{
  "arch": "tdnn",
  "n_mels": 64,
  "num_classes": [10, 4, 4, 12],
  "norm": "batchnorm",
  "depths": [9],
  "label_smoothing": 0.05,
  "shampoo_beta": 0.95,
  "precondition_frequency": 20,
  "one_sided": true,
  "batch_size": 128
}
Rows from block 4 of a small sound classifier, named by matrix and row number. Each number is 128 + 24 x the weight over its row's rms, rounded and kept within 0 to 255. All counts start at 0.
After each channel's rows are labels from the 100 clips, of 14976, where the channel reaches its highest value: "top examples" is what is common among them; "loudest" is the band of the loudest frequency at the time of the peak. Only what is clearly more common there than usual is listed. The data: notes from a synthesiser with random patches. In brackets: how many of the 100, against the usual share in percent.
# conv: width-3 conv, dilation 3 (model.blocks.4.conv.weight, 384x384x3, each kernel summed), inputs 0-76

conv.168 [156 141 150 105 109 123 158  89 108 142 141 142 185  96 115 166 132  94  75  95 143 148 119 119 131  76 126  98 182 130 142 114 162 119  98 141 125 108 100 132 128 112 177 191 129 106  93  95 121 107 142 121 113 102 131 138  72 158 137 118 108  82 132 128 157 143 158 138  99 127 173 132 107 121 125 136 125]
top examples: pluck (90 vs 24.9); high-pass (41 vs 19.6)
loudest: 4000 to 8000 Hz (46 vs 19.1)

conv.201 [ 88 137 141 123 148 134 145  89 150 132 109 146 115 125 112 115 119 129 101 145  87 109  98 108 150  90  91 118 151 176 134 139 166 122 151 175  84 117 160 155 109 119 136 138 121 142  98 141  96 137 143 118  88 133 114 115 144  92 117 171 158 157 110 138 105 124 110 101 116  74 196 132 127 114 132  93 137]
top examples: pluck (84 vs 24.9)
loudest: 4000 to 8000 Hz (74 vs 19.1)

conv.368 [149 133 123 147 106 143 118  95 141  82 135 148  91 115 110 108 195 154 127 148 113 124 104 115 129 125 120 137 152 101 108 167 150 177 141  86 144 121 109 151 135 110 141 124 105 146 168 108 117 103 152 140 117 133 148  81  60 136 136 127 137 125 148 138 110 125 126 149 118 143 139 114 137 125  73  94 104]
top examples: high-pass (67 vs 19.6); pluck (60 vs 24.9); oscillator: noise (39 vs 10.3)
loudest: 4000 to 8000 Hz (78 vs 19.1)

conv.94 [136 129 163  93 115 151 167 135  75  86 162 136 187 155 116 155 136 124 122 132 148  87 136 121 145  71  98 113 147 142 132 173 145 115 175 117  99 127 148 124 102 115 124 156 119 147 121 128 123 106 132 136 167 154 107  85 170 101 134 166 115  98  72 107  92 133 112 173 157 105 147 131 139 113 150  84 151]
top examples: pluck (79 vs 24.9); high-pass (56 vs 19.6); filter motion: filter closing (43 vs 19.8)
loudest: 4000 to 8000 Hz (72 vs 19.1)

conv.88 [130  95 137 134 147 104 163  93 127 125 127 136 145 104 141 118 121 129 137 141 161 100 136 120 143 134 122 123 142 146 140 133 110 106  37  96 160 123 127  95 140 115 121  91 153 116 112 132 100 130 104 101 131 122 106 147 139  98 207 114 144  85 121 124  80 118 168 124 149 105 143 125 112 142 138 138 147]
top examples: saw (40 vs 9.8); detuned saws (37 vs 9.8)
loudest: 500 to 1000 Hz (34 vs 15.3); 250 to 500 Hz (32 vs 13.2)

conv.38 [122 148 132 138  48 147 144 112  93 118 174 116 172 106 120 128 110 135 116 134 170 123 143 122 133 117 146 137 140 100  91 164 102 114 125 169 132 112 157 112 118 100  93 136 133 106  87  91 126 145 120 144 130 155 142 159 108 122 127 144 120  82 115 116 129 146 139 144 118 145 161 154 147 136 115  95 163]
top examples: pluck (64 vs 24.9); filter wobble (56 vs 20); echo (55 vs 24.4)
loudest: 2000 to 4000 Hz (29 vs 6.5)

conv.246 [ 79 125 138  96  93  79  85 132  67  93 160 148 162 121 149 140 112 124 135 139 114 125 135 133 113 134 127 103 114 122 131 139 164 141  98 129 115  99 131 128 165 141 143 106 106 131  75 216 108 126 122 154 129  80 132 118 103 129 132 145 130  83 154 127 127 115 137  93 152 140 141 120 117 139 133 171  95]
top examples: pad (57 vs 25.1)
loudest: 1000 to 2000 Hz (26 vs 9.6)

conv.326 [116 129 124 137  99 151 138  96 109 140 165 147 165 169 135 148 107 147  97 157 144 109 125 110 134 157 111 127 125 145 128 163 156 141 116 154 110 135 178 108 125 120 128 157 140 114  86 132 137 108 118 121  94 154 151 134 145 109 128 119 102 120  93 121 109 124 131 148 176 104 165  95 113 143 136 139 147]
top examples: high-pass (51 vs 19.6); oscillator: ring modulation (27 vs 9.6)
loudest: 4000 to 8000 Hz (49 vs 19.1)

conv.141 [120  89 125 119 124 114 205 109  86 134 105 119 105 127 177 126 159 154  70 119 184 124 131 106  98 148  88 164 130 125  98 112 138 110 117  80 107 127  97 113 120  85 113 109 115 129 110 112 121 104 136 136  68 153  92 105 101 143 137 119 151 107 158 127  95  91 127 149 117 140 106 157 172 122 133 160 120]
top examples: high-pass (64 vs 19.6); gate (53 vs 25.3)
loudest: 4000 to 8000 Hz (50 vs 19.1); 2000 to 4000 Hz (25 vs 6.5)

conv.311 [ 99 132 129 142 120 131 112 132  79 107 166 148 142 139 128  92 108 111 110 108  99 110 124 148 106 126 108 120 120  89  80 134 135 126 132 140 131 152 114 121 138 109 147 121 115 153  83 152  77 117 141 113  39 100  74 124 143 118 151 135 127 124 106 130 145 175 149 145  79 111 121 146  85 115 163 135 122]
top examples: pad (65 vs 25.1)
loudest: 4000 to 8000 Hz (73 vs 19.1)

conv.20 [152 105 138 102 100 141 179 119 136 156 102 127 148 106 127 135  84 108 144 134 145 141 106 193  77 147 110 108 148 113 138 141  91 195 117 133 144 132 148 129  95 115 141 131 137 139 107 105 144 111 132 139 181 137 101 127 134 149 147  79 126 108 122 165 117 149 129 130 103 153 139 180  79 162 128 109  87]
top examples: pluck (62 vs 24.9); filter closing (41 vs 19.8)
loudest: 4000 to 8000 Hz (51 vs 19.1)

conv.193 [123 130 145 146 101 127 101 120 161 116 105 162 132  93 131 138 144  80 144 126 146 139 147 139 155 151 139 158 121  98 136 141  96 110 131 175  95  65 140 133 115 108 125 102 145  84 131 142 142 147 173 117 147 134  90 118 137 125 128 165 153  90 126  74  90 134 159 118  99 143 124 103 121 147 117 144  99]
top examples: high-pass (70 vs 19.6); filter motion: filter closing (59 vs 19.8); noise (47 vs 10.3)
loudest: 4000 to 8000 Hz (77 vs 19.1)

conv.203 [132 120  77 111 103 123 141 167 152 164 152 124 102 113 134  57  96 131 122 133  90 161 144 128 197 133 158 106 129 112 152 112  89  97 117 184 110 125  91 117 127 119 109 123 151  97 135  99 102 140 111 104 148 130 142 148 114 130 117 105  84 166 121 114 139 107 149  91 180 140 157  90  96 154 100 175 119]
top examples: pad (92 vs 25.1); noise (57 vs 10.3); filter closing (44 vs 19.8)
loudest: 4000 to 8000 Hz (63 vs 19.1)